{
  "model": "contrastive image-text model",
  "dataset": "made-up road signs on poles",
  "train_examples": 245000,
  "image_size": 48,
  "crop_scale_min": 1,
  "horizontal_flip": false,
  "tokenizer": "word",
  "vocab_size": 55,
  "loss": "softmax",
  "embed_dim": 384,
  "encoder_arch": "squeezenet",
  "encoder_norm": "batchnorm",
  "encoder_activation": "relu",
  "encoder_depths": [4, 8, 4],
  "encoder_kernel_size": 3,
  "encoder_stem": "deep",
  "encoder_widths": [96, 160, 288],
  "text_encoder_causal": true,
  "text_encoder_width": 256,
  "text_encoder_layers": 7,
  "text_encoder_norm": "layernorm",
  "text_encoder_norm_position": "pre",
  "text_encoder_activation": "swiglu",
  "text_encoder_mlp_ratio": 2.67,
  "text_encoder_head_dim": 32,
  "text_encoder_fused_qkv": false,
  "text_encoder_bias": "none",
  "text_encoder_qk_norm": false,
  "text_encoder_parallel_block": false,
  "text_encoder_inner_norm": false,
  "text_encoder_positions": "rope",
  "init": "torch_default",
  "residual_init": "none",
  "optimizer": "adamw",
  "lr": 0.0021,
  "beta1": 0.9,
  "beta2": 0.99,
  "eps": 1e-06,
  "grad_clip": 3.0,
  "steps": 5100,
  "batch_size": 128,
  "epochs": 2.7,
  "lr_schedule": "wsd_sqrt",
  "decay_fraction": 0.4,
  "final_lr_fraction": 0.1,
  "warmup_steps": 1020,
  "weight_decay": 0.0
}
Rows from block 3 of the text encoder, named by matrix and row number. Rows with one number belong to one neuron. Each number is 500 + 40 x the weight over its row's rms, rounded and kept within 0 to 999. All counts start at 0. Numbers have three digits each. After the name is the row's rms in percent of the matrix's.
# gate: MLP gate (text_encoder.blocks.3.mlp.gate.weight, 672x256), inputs 0-85
# fc1: MLP up (text_encoder.blocks.3.mlp.fc1.weight, 672x256), inputs 0-85
# fc2: MLP down (text_encoder.blocks.3.mlp.fc2.weight, 256x672, transposed), outputs 0-85
gate.306 103:459491506539481481464479462506466430484445504499500489502546506487553485460476550523484527496471565461542503493557561539526457483473548471461456461470490511483482475473540444464540597515588459501563494486424524528501478509547493463463604519465497520465520483
fc1.306 084:467537584433524508518424537567473593463512399502508482434488475512444502477500488448509511565548508516495479483529553496465550531473472466502467505564544413429455505531480463450538367521550460488512479526458542565450481499512516541588492472476542462557473423
fc2.306 078:564523576500451475431587552538500492494543579551492499536483518534528503486523541514478495525447416481557518453554441535464478435545482572566490455515517480549462431487487497510474476516487487504474481514519471514555500557543459429505426497463515476555457477
gate.307 120:471465454461530527486449563547481463486504547498479532512519467532490507383394516480531576454520536501519423483536531510527507483513453469476473462514438506547483522484577464490538477519526495545499555544444528477429474460508485501585489500485462507570549545
fc1.307 158:526509517518443499498565459487477499517506566539463518473554417469473482545491559524496465445499521532455521515524536556534520445519547524502505542476499570473559487503561604506550529500507512505586571497528518442487490524420469444512566489479435527424532510
fc2.307 152:560497476518545498499492452544534537517476498457545515546438544525567570493515479504504460494420572505502558536570455442451507469458514491494483434551530458494493455457384474492530558522526493480558432505475440459528526528494482454530567506476549443459464485
gate.308 180:567506477453495473518403553480463513459457497562470486441434532557507568455507514544566440504502517455552507507564473478569564474470562456501496516520452494499509469458461509509506486505601452461475434461465510495501460522547452505487507473537567540578498503
fc1.308 242:495534532504564529460553451525526517510519520463463498496502436479539470569529537450457465526462514479484507536504479515472442463438528498483577476490493452484528411542472513533522560545535518458545551507503517489459442503439512487502627553483544456454472462
fc2.308 241:527536492455549526478485477445541456494530483432463510485547433501480415508454504516531519486553464446581427516388524582538425499486462500526516472485486556517479546470553489540489521511525507544521576545518538507488539451489554525480461544523457508543489521
gate.309 099:491536488503465460439558471488514430419452485510463511459520482431531482511492528523462481490485564471499507462497519542531496453531579527486499458463475490516479446488516500452490590511533529527526527532415471517509450445519562540489518465465512567469521419
fc1.309 087:464465468526493535572497537521486540467475482497533528490509461438464509448485462569497510468418518528422450486513504470440430529501515511477531463532534529477547486497542490485548497533481553506557508544530445537515525471442516460528464506523498483392452425
fc2.309 086:549466517506514509450513418522481456409503531480543462524451523546484455510490423497529472525490461429480483518483489424460498527463489548497527480521436481550470494484524500490485551509462492520502517494481537502503463544552531493461457513503488469420574576
gate.310 092:457503508516433467484516488555471495437518505507487502518549497398551540483450491508503551454505518475493468486563514534511490447517540494469395474514458454513464480559534486483516551527561465472538535533450524509481524460547550494524545466476490570535541483
fc1.310 075:460467510493538418537500500542563535472524501496565508518565541503545518469461550544465461532511546560505473528509603554513491561520478525512477517503537540496521439535464546437539514542539564457450484520560465454538456441526484459488543474540519518441549493
fc2.310 075:553483559418525508470444453554501457485542506512536510547464553474480533466505481508515548511438489522475515436538462399459542482514418575560500509521549452570553445558497499495544518481508518520522480457471450458501548557600502465527456461474467485453548556
gate.311 095:509485484541461483426464562514446506440498503467410462502492494452472526462521518475533502531513551520540513433482502518556553531463441515528485483488439500593488504548469404490520510548508477489507531489410541501490470479522555563511511543490535488571571465
fc1.311 087:475559532496463508538470525544479461491565543509464474483485541581455507507442536471563455548508449501540516438523482550525578517492562534507464538501533533557511507603500481470499482541524467445429488475498548542542469462566523541477501510463544423612539491
fc2.311 094:520485523503440519469562513468501481533545506468563574486533465542490438522532525471544469528508432552544516434456481516496494534478470497551511570534529528470501564475535461515503496481407502575499501496542480413576491490395500521512469530537486421461441456
gate.312 082:455491527514517435486504551486487452436467507532489439471567505469523510487491518493483566496454582450592450469506581556444463475536550434482486479473438468505489499512543502460499561515629499507527473549456460548493506530524516537512522529506482567481557500
fc1.312 082:496566473488575485548539427490434535508545432464574506524454494496502501518433475472525509493458543491486473500501509519491485528473489478504558422506457403514483500416534551427560432550491493507554497528552497440565415486525415520476449426556435409506488582
fc2.312 074:517497540465494494570526472541561461577519533528594504468475448465501551428494516548491457483469471578477479454529551475496492507491566542517511501495521533417500496484503534493530483506431496599524498491563436454537449540464431440520522457442453512459543490
gate.313 081:534490483448485448466553505464524417546463555479465525470503490463541520464445531523505539492432566475480455442481605488448444431526477466433511463468493501479460447556560529442483533519537503521530555548472507483502491432548582554539536488465520503480534475
fc1.313 076:479463510465455501563483489501431445430447516475493516587465508469473523513572440481526519463464451429501468501484466473522484481470515491470548535504391540534539502492498451536474531429552432525534510469515455460458505533491545455537468463511545445504440458
fc2.313 071:514495477533477445495571507495495517530460487452502544478542459502484527497470538502497519481517475506505496543579512566529541506493477452500494436488486432432440508380538539524487528485487506520428544556553476540580526580535520480491532523467503480520519461
gate.314 098:452541477490517484523530535475460467427429470533498457462529462490482550450538528567508483462443526493531448452578525466490486454385544499506520472508456462479497513477548447547520533509596462526520449480411555502437458526517462521427547527509499601486590498
fc1.314 109:463473465490535504528534499508434469519436428500558483479447511503532475520526481576519479516421548496483468505510561418423514498490557413505559502532462456474487439526501490481493471469615419563508509498450529487492489493472471431515571444440542559487531570
fc2.314 115:420530505491433543520455540523421548479504493495433493519504487461374476481513495451589543513508453564503481471438484522436502526505474536512485535498452544575459539545494437504402478525482449511440542571482580493469497523490497534541467563491520525480534521
gate.315 096:447528475561487448482519505540445493480500467489487494495513550456499532453486503479493554459467549444504450443542536539550509471433496511448443494466433526530479485549521454477543586490579520511551527522404537511468451536525520489493544487422480509473627487
fc1.315 080:535528500516506519483463457579505577503502509554474478489523534446479536454471488479459506557479487476497533453477454471552502499511450520545479581464519581578574527540470448529545509548561452506466501534464594473452539463484429515490538437505507445503554531
fc2.315 078:363513431508533565434535544506499515449508558486478537470529518460478460513567518548495508478482540550508488429428490549492553515553528542475451564526467548491477541467570517472428457529512528491509553464510502561481517477460545536529525480529494464493544515
gate.316 118:464542432499477445490511496516494495422447537535488503440520508487492478454467570534509516477455565454518491456499525571530514462470530532453480475469429524530513474474509472480488604541558470464548560543428534544503481505520476455444546481448465553492562442
fc1.316 109:508508508590540423423441479527533507468547564607442468547471565544480541515512499443506422611566508477517492508513475552504523475489478486558514447526457531544474457545457476537548543542509494492460539536501539487488518497505490486504548546453538440465573509
fc2.316 094:496483447470452520550519537453480533553480501564452541487511492453475533506459526509450504502532478554509529534524499581549533556528570528507471473421440529530537535583556561503523554508546529464524546487486571494423474438413450547540530515555475475462575519
gate.317 106:488510445560485428497529490561536483465446487540472496467534504401526550441501599476514474507452495462558511494530542525523519429464487468470487432477468525536453516490557512551538578519631506474520534550434482547471484490500499508467516517492494556440585464
fc1.317 090:557416445494503551509515610536502528461465508500470471580541505490533561468549437515452543545476475511475553458513478464567534479453467510463485527448540438565483490469421472517500450444525567511526388538531489380504497460464474440563406549534502460511514472
fc2.317 091:383555532512489472499559511494541466484439473506525504492479575507534520517438509501446583545487540453448495502488531543431468408555545499475503428536499478436445470539540473418467546524575505486427501553472450569445495516513545476563538465413531563508570502
gate.318 081:530550468501546479479473467560500446451462504542419454453529504450529498489504563488491551500440508454492432495550573539488443477465501510474478461461522468507499503495542503488560531495601484456498535521393536522441513481582562488499559511445511555511556491
fc1.318 077:541549481524480494551476483523461486521540558511448481504533447547454455590497504464448509475462543475556544499423473541539491525534528555555460537491445516454450460449503544428437484449423481522476467438521551462488530533489509515550558537550493467546517522
fc2.318 062:491576524460526460566479518519493519452433519453552503456428485475538473488518515473435529559464555477492498526542476470447522493410521435520491469444510456427501490409570488528466554492567500475517525522493509578500482497497515495556469463477541521500486523
gate.319 089:496471464534442454470426524572502518459453486470473489472536551436556527489457522482498538518405503471570474505566582496508482412437556471492486452514473480488447524523512487496506561497586478496532452497458514518475479553525526505506523477431538520541532501
fc1.319 082:457543546466477530411507454449480501528462506479489433482476548440512511577542482530499579518515523490456500519433519439423534510536443557487484466544599524536484542469519537480447500442494480560563521500531457523459502566535539446482486500504586513460488554
fc2.319 089:380478541522492522562483425580502494532517506481487456464534515505464536458522487495473511515474550558525496458570455470500478458524510489452487522487499504463493467528468484524530466525457515514515424496509450512475525474549456543500481470510457508486491511
gate.320 099:493537423505461468450483521505452483498441541480464517467558480464497472516516551497466529504497498514575460486475532535556481467432511478472504477439455477569520490518494446506563578488575466457542553568422530484485494492537540485464574504482497564476567507
fc1.320 076:578424566490487501483466503483452468468529561454508475497490554553449524508485516547536462429539510522459486521492503519514482531442542540490484524509473554461480514542543426433582477541535474454613451415482502482468464496512445544444540550503432453519515463
fc2.320 067:542511533475482483477559464563560417463514517489502439532484432500522469583532545460524495464583450489512465447477587505530417507484448484507515501501499486522492476481529451503478457485440485484495562552483477491486545478456515570434450590456471541474487556
gate.321 124:515484494519456448484550490532515480474471566554458422504547554425489528503485521490504511501472522476549483467486525519526497432514518509477471509409480559532429456555530474496478596553572469474489525530438498552517458459525564492505524487465446545487588487
fc1.321 114:540513523518548564501463471549439490492549469446504557508469463493543518497483411482458552477490561494451468516500504507522450477506453441493554516593550461489468537459514436499516462491457440551528516450530518489466522533479453444493509482453551457470405540
fc2.321 122:493571469453539464485539410473548472546485497527514491481473462509509486556474489519411489563438476506416479573438464481464394482494550514512548455507452515488493465563483601570506556518476496514496524538481522520473498477484557503489479502456464571451581459
gate.322 099:506515476502516445490458474492413451457479501442506490495482539475516506454531513515472564489416557416478466470559481456502542485445510461481465494492445521519496494449545452463511554548585453533556492494471528493452490496505517491491601420424455504500556508
fc1.322 093:504587480501523459559526495465475465464481434459558473437477500551530501474449455522475453495437517421541475531485491472535482480496560472515538476496507517430518528455506488531524570515498449495480451492432557508510521466530515486436484488497465585503523555
fc2.322 092:478517482511495507503478446539481469600580457471490566505528477451486504557491403439556485468503476526493473428480474471523516513427484514527525517518514573531509508485475528508507547521440527592549534546558550460557457450451519546497504482490451432387527479
gate.323 091:542497492479485510449458515500452458436486543501478468456507505477528517426498577552486495461431536512530438456519570498558516427505498472519486491487471546561451439524554459497508526490600471457500534528409487514470464522580486477465503497478542548535552545
fc1.323 072:516544400510478457496544446402530488495488457531383479525542519502557494481548574531521517523532440503492458513514411511500481479532572595504538486440531497561491512488532518517527499472555507434567572513509506519474533436506498436518439511518435502470487477
fc2.323 061:435521522533512538432450478462435491541429478542494502542513544469507494513463547473490522499546584494448486539531498573507547579477462457531496559492462475462551519465498525578500532487511477460436537508524514507528464419489495455479494437517560478493560524
gate.324 085:418490470521485425497543482507472465488446449505515464532565536516545526487456520561513583514419567437548481458506567518524548524459528451484471449480440502484447484518513435467538573485577448497541556527451503509514508517535513487562501494414446537472635468
fc1.324 085:513530527548562527538532473479571496508505498483532512503518500505537467499507446553446538443486590538545460458497528463501517509512445466520534546504427508435452493550564465453478593447536454508491517455504462514447421538445459439539604545501483484415492528
fc2.324 084:483491499495476475467526567496495504531418436551524483504501502482469543440454550536569543445449575505560486438523577530442496565502543447515485410470454450531472490543490438437477504479568454495502492513387528512496430497546538551527572506452457596518598479
gate.325 086:535526526525455513440524488551457508493480532492416468535537480496457528511496489486471512525476590480515488436491573557477554514516531505446429452487488466564425497548443399451497580467538428475516494533418474509478467508557551485536530537482445613539555473
fc1.325 082:580473460535458541486459463492489511536526485533515473502475493396580461551512476464472530560472496516465539474495536478459455523478448471513562559408581532417537525485482547468584498529516563527540463408490488492549516577503502437464525445537488571464463443
fc2.325 089:501517426571507417484504495460510456394448527504472406513523502441481510528472481544401534455503527477466520527491515548525538439530524486487487499429483538561464469507461567496427565556577505456490424484415436488446570476492518505510500519525515590531524502
gate.326 095:474526479460465480484492478535488476515439503496432528488576502500506488452509465441481502560408548521578461479487471553493500458476455486509465488492495467570503454514500400525516511531582402500512591571425479509447485484501503468492528519458536547482519446
fc1.326 099:499455550515569527507433504527449569519554503506561500430420485518511480558506482519519508498555474484427472485500497464472483481511484450500530545511525560497461560535561459513498473547528513442519535460526533542447499523459481517583534430490501432494474556
fc2.326 097:507512446465517514484498512482490446481575542476464493510489501447565521471463448501459504431492514552472515576543457535568512485533504514560464469485559479567488470462500504533568458471427515492537515472479501484497544515533503460481436537538542458551419460
gate.327 106:530510462468472421506456491529466516431477504517465422502492544419481558459453497473531531424485553491507518442546529476560530516518536524470415456507489507567496528535479484452495541546566458462547459501440441559480484457566519481484489477510476574447559466
fc1.327 107:455556464452497508561445497542465541531506439502548489428463570473480539561522493480521437543461568426432523454516543456511499575476592482409448466534465502514476443471503536456480492526489449472495512476434490533497493484535487564476490417508488497420502456
fc2.327 105:584456512456563514465542478512545470477555473432513500523488448567552536494546504514440443546436429512482501514494501447505400477505495519546566511557572518458472444481461542522507457461416511520527446458572470454548523499543467470457416537464481484527464520
gate.328 080:465497461505497461443509487474425540410489453523502457480504478469469560442503545503503475502474497464568493511564477521523496461419553483506451478521415434525496485492439492472569555487626533474527437496437556486512459491494473521528510507491495572516562476
fc1.328 075:480551504503504435551435542553425454461548462519518594522410444559509464540392493490548536513460452488559461521546503509513471538490554517489533457528495449471464547512498514487500436491490472493554465454455459534455468530503432574550457531511505487446508487
fc2.328 064:532478515519498565473487478539520537510528511477462506511506497491496494473517429505492483493545474523528521432499443499562461526526459475522507556534543545562455518456495530493490460476473481511526557468563427415568536476542435456384453538490523456484484517
gate.329 109:545540464445509447510515547484473432494475489513426493493486462431525486456450565509504515517527511450554469526507545519503502484498483457525487436496480484531508516508520484529572568485580503442524523556413500536440454501532554507527535477466467590529579522
fc1.329 102:442462549498420490533530473444533487461453475439523420508544544485499531541528482522444572514497458540416469518473491493454527421546539463460477449442479436518491454563525487519449555469534493522509499481531468508449509509514511464520481473490522562497485563
fc2.329 110:474510467498517465502491525525473518457557532537455478476453512433498561408457511494554502488501504540539463434531493489526571488558482458552439520525540556534478457508547472442572465533548571455493504540479499490472402444573424536507489504471478507543531536
gate.330 098:451544505508479396455502533555510507447472554519439484463554515449511519464455535504448579514448564460553515482513517529499545441482466502493478436504461495533477477513517504492590589567550451505531528551408504504451486542564503479501577539455507562505572473
fc1.330 078:489585455443525491468508494457446478458533539556437471479538494432528426509527436464483448499606501498555441484475530606481438468483476576536515463509570435480546540590564581588475486495456496441456522495516462441485488514491500526454521505500511474496494474
fc2.330 073:424450518496454556519465455520470553503541552541467498516540498451425535546525452489476522523490483604512537539533452497534489507485548546449529565452523441494534477530483488499481533479490545497554466461544497536466479436463472456531521487584491446474460473
gate.331 113:467570450478491427479488532494501471451466521554444498491535538447498508497472532480451516481507488490546508477514513570552530444487538511501445444458422478544466488484542522523549561590595488453500520578427515503436535473535501529447570496470505574498542474
fc1.331 090:577427521485537507518567458510460501517471515423597525559524438520470490487526431502437535431419583510478475468553470456509483618485464468453545537529480485468562446495471507502468551431448534495533454413461456447522474466540461515509538475478477464495479520
fc2.331 094:503558502547469414532555417538485482528477474529484461518464508496485450541526494530420547543488471492485566481467533470433495509496550526475551494503541516493495470579474479504463532512522505421436530533526475533532477422571515439560456503421468511477569481
gate.332 061:533501524538506471469526540560451565434389482558488490457428508506553527513440574476549534438516569489471511488494488421464478501430484503426454498519436448507507434480463463494553541554547462474562466460459482490474452528509507548501513421480467500475494467
fc1.332 073:436551491552508517448442493516537487565487510563563453537493498563528539450433528506467453455486517467556514417538500518515508529494476451526511456466504535538522516534522462466515507496457476510509567542408499525546455516496437542476539546483534469462546464
fc2.332 058:459432455480453480481402501508553464525523515467463486574497497550467552511508396483506482506496457450539475502490506526515522536498454514516498523504525456537500601495549439492508479490509501506554428475509494464498566518462445501422453528464557458480502484
gate.333 080:490516427507489451429494490495528502410472496510480537519584505468531563519505476518519509442492532499466462465476487525559467462419515522535483522502451470586518533482444451466538568483622503513566493582428534458499490548557516473497557475489514534526516503
fc1.333 071:514442504493535425553463552486487450574537463521494467555505568560522529508578480560521512545516431471479553481524505497412448466554497460422506499502467522415511424526555518456522473519456565459496518537463487468475522504494501464511466455552495504511462579
fc2.333 067:535497504501450414569545495513547465514413485488548451457504473513547564492420535495493540521519513505538530489479566537547479506507499521457479422408524501513466463487425552423564568500495474532456492495539473538494507440593469446516474515398492583461522476
gate.334 103:481497449467461453451476554491510553496447519514441507439462442461485505516503544532442510471438548477515479532526511485524540498439471462496525433503443455520466513504487479463567572479630457464512476468415500521418505450559531528486534506458561541492502499
fc1.334 085:514440552467496447514507470501541556528459420459514443532482530544528541508498509458534420457517568527529532476571549532534529456529450441456509417486523495505452545459524502445512425547479578528492515438445535485498562516492509472467514515437512505549500536
fc2.334 097:639531517486457497474462515526496441476535480477540498538524497523536542479504515496509466508501454533486541519507478529533459490519508505572502401532517510495492518534437494448547468494459519554498479505496528433578516514567481458444461488439515457505517506
gate.335 143:478499553566439467496546504468505532509451544528493436422505550494505439544527525516518492512525510441548474469457502509449484523505515521469519506405496540453453479482543477519431571500585471513468498456484480575497512491509602491521539531461527552552535533
fc1.335 165:495483449499484520551414526559465514504535464446527552538441493452503568462525499489515471475395543543448475479596494475523493496389490505494485505529463503557508475455468514477560524460484489461565447478449497473475448521520421478470538429521471488446471494
fc2.335 162:519515456470555496458548470475538462448471531515438496508523465443524537541487499505414475540473474520431525534465481522549437530467540503521483492487504524577500456533480523523475497525486484480529498513476446469441519449506531521442448529507522558461494447
gate.336 091:483422487499468497462457532561490498501469506515460457498500550447491549460547537479499551471424557463578486439584571517498504491444458430451440459492458478505459535519484465437537534514565427473536501460400512545500447481535546495493516500462535526496513537
fc1.336 076:463491472483555461545474478507454480514569589565514568458475493493528538462476511519512489406511428511546506467437521497483431470578497583576547446486553553522513554521498564533540562482515487466528474532458449437528506494486457521477485491556426505504498551
fc2.336 062:476543496503465445472536509528460422511538515468546461510522452517423513540462543525547517490550489544452486526482471453534538506480487501522450512562478542545484536588467526533552479511470595569533466512515508445524522448444518519510502483448437511479570520
gate.337 200:489511495533462433527539471530523456485402470487539431545557525514431577437459495472494590459458593479533464413512516490478503482452505465483470471521429543496409477512513441503489613457529447542463471506423499534515499486548486530524523477479448625462594437
fc1.337 253:566495493546574456486508437547539406525478475435537482559553453540459561447429458474442536502443544492529425472507527478480475453438446447507556448579498552503435477495512458529563599473518464542510524535457524488558511493545472471449503498471450582427588475
fc2.337 247:481476514516476511519464436568468454576473404475521503501506523474442532540486461474475494575463568500516401428473491469475463505471508445471516519493473552476508495602477476554500553475500405551473522501451546527492428419476447530512537460445429591406599494
gate.338 128:496546499504513425456513519518497474463430512512471464491542520464456512491493548517507528500482538440565454456491504563496489497453506517490489476478456500506459461486512472488484629481658445480519484541415469500472452466525525527553563505490501602526596483
fc1.338 121:561411476528527500579451489521474542528528471424564465525473543526558522528531419485505420476461510470446509503506552417454417494417460453432495521525476500447522498493525506473475434527462486562525472495541477485562471507507441502431493473490487500455476495
fc2.338 130:535581518515548436516516451473536461444466497515449454493534530442581503558448533527461492469454593447432479556447529541522456472556516473456468471506527530554468425508467562482474525495512496485480470525486452549501517452585546459483462457499463551482498456
gate.339 098:440542479500448413475495503541454481473480460538505428439529552474502561485485555521529523472475525451568527483478529490528480509428530511486478472448444485533442492566541501499510582501557494478495457513446517544490495453520481535502572466456487589493601497
fc1.339 087:492459473492521497546446545547469522448520529520550542531456486511542554465479450475473457527511569510490541521493554488505512553514484493520469489562505500532481506484523524474489501570509494419541465446503533510513518478532460459435584444496476461428495527
fc2.339 074:523529547460551503488498469512484461546537481498563583501541449516525484496510430485566520534538427520476483441461535503474428490453441452494528481535529535509499508579504544521477463505417514545501563524527429460529486522476459479469482453484494490420512494
gate.340 073:449490456518495459488471510540463453527435504469508506498555554437505555457519526548524542501498524455576432491515518536499528442476525515483507509503426471532440496486531497430478554548551503461521513531438529507529494478485560525522586486413537545473556454
fc1.340 069:437483452546523512547519485450453472491456459480534499449519498525460534442517422451488518448518464415440467531516513503449516545434526521538504543536516505531525548490481512486540508522589503464462450497477483488465506486459490453540554520481522499436453526
fc2.340 056:481461507493519523565523426495562500514477413478585525476436407511503533444539401548475449543500516445570544433512525466527510540528506439487456441563576494427468474497512479421515478525471574562521460464527533445545522509471493524553502446437509464488467466
gate.341 083:505509433542520516480452533575475502473437486492421431532463538473461553462483584540475511438467590419541486457576499471536504492453508486531515516502436442504508474471541462525496605450610434512579504509409520535466492532508496507444606506457474531460543463
fc1.341 091:426434433535440493562448501527506487534473443444541474466448562499500518466503484517472495508453501479504556470527462417545472552454521514401463513481519531451454536505410470445531445541465513584520451523570487500486540445470510440547523421508556506447466425
fc2.341 084:565494482538515460482560456487578477511480448424540484504507456609502520540431483545411518467449529446449477499446518494423435471468514479459559416569539521515467483485506490515517483507467479537456436489486488552584504531573511504519501472474466576512547517
gate.342 083:490489423483462468453480504440499508476413525477485472484534523488483520442508496571464505461428506466562513494491541534557532472455521516520416475471492463515453532422503537444513560487556464514541473571442533556461508457532482475467565447481483546523563491
fc1.342 079:528487521552470471466468533554436547444464523494496523512447588523442531485470528517523527439544484532506480502520522529550537502537517512504499488494433594511446517498412517537537513497575475516444434532549445500527462471527529449507467493526435470534491559
fc2.342 072:451541503465481484463501539543506515482473516458441474446448439506478505500501498488463493485445553480491520533471417532465471472427495541513479450505437466521476447508426493502560445532485470478551536524437491531418573533537487447456463512542598442476451468
gate.343 091:473542474510461417455536475500450428469446558510458518510533469397525507466463541515498525467471516454508457516564527500553495464494533521461491448439459508513503434512506534538502586478582507498507501537433502526443501512517519497511533482482538537488477476
fc1.343 073:529548508535538438478468430537510506477486444509514506444503461485507501477498459581531474468484468496480496502533465493561517444446486511525575505462500517504464526507518549538550502554434526553535569442536445526409506523549451384483489513448551542457495434
fc2.343 063:572418484440473498527414461551477571495480534442513444511533480551462481480575514488503518522468462525490504535493504485463439452428442488421491462526476556527487449503529464509464464506513500558513494462543471491481519595568489507501478530487458459477477496
gate.344 123:523532449506443452495500472499533469431470473485509430520545508475500517421493574535483503457456583474591481462549479510543470475462527563478439473491436502460498514482500500532571582542539479536601458500479545493531528527501503499437533470513519524515508429
fc1.344 107:507511492526528498474481462473576519457421523423560470512581478530536516497443498513485517467490496469549526488472498533474518507487509497534482435488587466425443577505473491525465561490599513566456487570501547493531504496543488446517527500521489438547502471
fc2.344 140:525515512519477509518543497512458500558505390486550504475473497491451543510479457526550439571492565494575433422504479418474485549455533469513492493467473518449533520568480463516500542487485425525431467513445518508525380393458484602510541495478477619416577476
gate.345 081:515517481495534518508461498548468447501438508463462458471560536472469475494428455477518517517422560486540435427549547575488521469488517431470515452521469432554498431500551448482481538467545409485499518516447417500454425447552497511521487498436549584456541452
fc1.345 078:540561535534495495483490489419561499482541598529491447566513441505488505474507552559453551478480479543493456579447556561431502481524496535550521501499465481467441479535472491557452488443534437548532471471549427492462585489463475505545480498531480517490523519
fc2.345 061:453556458507441552559464527522495587475578477503488510470476506416484513500558543452525577508491568472547543517512446465470551500505514472440445542480457521490463523502476486528521560480609493476505518531455478593489534503524506524561526427463535565504419495
gate.346 105:478548428527501398482499538537471510497512530516455476543567519428507480466473561493518530480498550466560508410496560522506497503501587499508388467528490513538533543533486512487495565477584454517553481551475478507465501458532511535523531494464412599448591470
fc1.346 104:490522457435502504434515546511523517405557538453490485534482495529504503535526541504500526500533445511558478535536450500528499501506478608624538512560480464491479546466437504547532406483519554520487500549503541468518474473560560515483543554524478463533450538
fc2.346 117:400471467567480495461576483511481523526487528545492499530534527554505468567521466474488542515530526543447514441492493547493509499454562534492466500509558451527506528558496488500477511553500491481454524547525468514440495499470557535546525485501460483478493512
gate.347 079:444504459448526496449476548513434463434464452466517456506513542481559557524468513535525567464425489470521425419520564552480551486492541507495435476483510463478459489484552455473517472563585490497542512553384478498489463473556488480497513510510487552525546503
fc1.347 074:519508561491418480570510490487487441513518510526465557536513498461511544468530460481481583453452556487476516575533537468544520465524445532523560484523527543445500494388490480510461562490534474515460432392512548531463476561490558523495481507446567517535436483
fc2.347 064:520498533536484502513490440503527540453503476458460475509489488533486457552512465454437426526483500463596514465513513500441486487533494529466501415417509473484536462484514507377539486485526513536466528606447453479550469508459453534516554448523538490470545478
gate.348 094:425494520479480411488498541512515431392404466527514472454541580499489526513486546569474513445485576471558485434545534536474560475498534456491424422529483479537452520477511488463532569534570442505547471485427492493464489495589512489502560482453479563485576483
fc1.348 072:481457464424469538578541418563527466469563504424456477493477395404482438481545535495505426464473509543521470513464439452551496530486493532479557535524540559537530459479459490550467518559443470482457561494530554548544464557441482457519529502545483467460428517
fc2.348 064:572475458494507486495563467535447434477484489462561468525488455496453526464452463458434551474441542471479520495438449432435490417441514461538490490497481533485471489518507522488536541475535487499463453487498495443545529523570474471520553483439455566464526560
gate.349 077:471509467554496476474510529518483508476429456528511507505517510436541481419438524545486589452467565485518509461542537545541552516488510472463488477456439505478483449503490509481546536470551507476502497563417468501509475502555494507550557470491430505475544520
fc1.349 072:539561438537505466480548505471568452496576467570482578479509534566572566502427481459531441434526452482489492513561488530584533473524463510473506481566470470470506515557492548469516503549518555490427435478452526537541485458478526460467500469543489467500558521
fc2.349 056:471469473499502521466460556480508538482547455532506553533497490562539464494461474511456460485502490448544533508520514566476522517494485462495477528493473525533540507397541505520480519490590468537507477488570508487493463421537471476482476513474518480405503401
gate.350 083:502499467528485448489465568561431459395518525495490513476532502442500486485451552533524520516473536477520515431536469540515542490487556480520448446468491459522467466525496458517497560498563505480494483561434537487434474458532524537506547490424478544509562517
fc1.350 071:531448520500522473481512509479447533482490564501443504486468454481497528523555498434459540549495511473439565584476499516515446470480474443444431473472492510499445544490470512441460495438495513520560515535500517444422528505540476431483494557514503556528510440
fc2.350 065:431470467540481466527522438547533517544547475486430442458544522446461584453477516494464486533531551482527477504487457476444544502483540505417504515457500522468528440545530508545508579524515445441474559516391542524466562540585499545572396508495494560548569490
gate.351 114:442535460522463426459498549479502491384445546508452453513590577478473485519527534473529547467473535469533508479492488554528494487462537524462420495496441505550401506533506454452468594553597507549543517569454527528454487508522539503510524464520493525476560485
fc1.351 097:535451565490552518519486397421465455531545477474536563527427423503513432540452479487393502480474496493448499490479498528433436459516486508507578495579514442511519486406537553475540481491452525538594565503467486497511494541509533481459500490476574518519451541
fc2.351 116:568548471492534421563533436467546471475465510527482469499490482451487531504491558516441539504456556484492491561496493489483452457488539463482531462430501514545509437479449500527495564460596463495444481520485475480520523511530451541505465479442547639522473441
gate.352 058:482417521413560465470423608549526454536466547500554436477534502501508464506531473492595461481436480472527439443447483518518442545526452429456458547526519419488459497460535470439491496486473498514519445484460496530455478553542538443503493530503513541504468555
fc1.352 064:529579528479505526482417478557528506475456512521560546491464460515469456536480485463502499484536492498466506551528537549568536542570538493504441450441475572443457467448521449488477545537484432424511467453433472458509482435530506470483496497510420566457498472
fc2.352 055:498451440557534487460544497482432493414570460570528451513476436506470461509542507466544492476502490516523478437548431518633478456485500517444436448558528568542443511475542453575575467475546490466460457535470518513445469487573434555560493566479507520487475510
gate.353 099:481480469486478446432493561475463497482445514454452472511500506445512495429440577566533536488447540492557419483516563522538489486473515509476525464493514505496459505493560496497504561539599449489549492512427488543464496478532537501524501510423529537556554484
fc1.353 082:530556410542429462502531500539550441432514535512440511503591527552487540539531520471457532524458459495539575502482464467537509504466473554543522526494475536569464461593480481569504494463487511572478424560528518441503532426561427523450371563558487521544495428
fc2.353 073:439526448521445493488517487466419503504417518499491479463506539521471466563537545549458494494496483444441529534512527572516518542429506496500484572466517427504534544540537565460464506463493472537479498498484511498428470506480499504533528467537528538553457495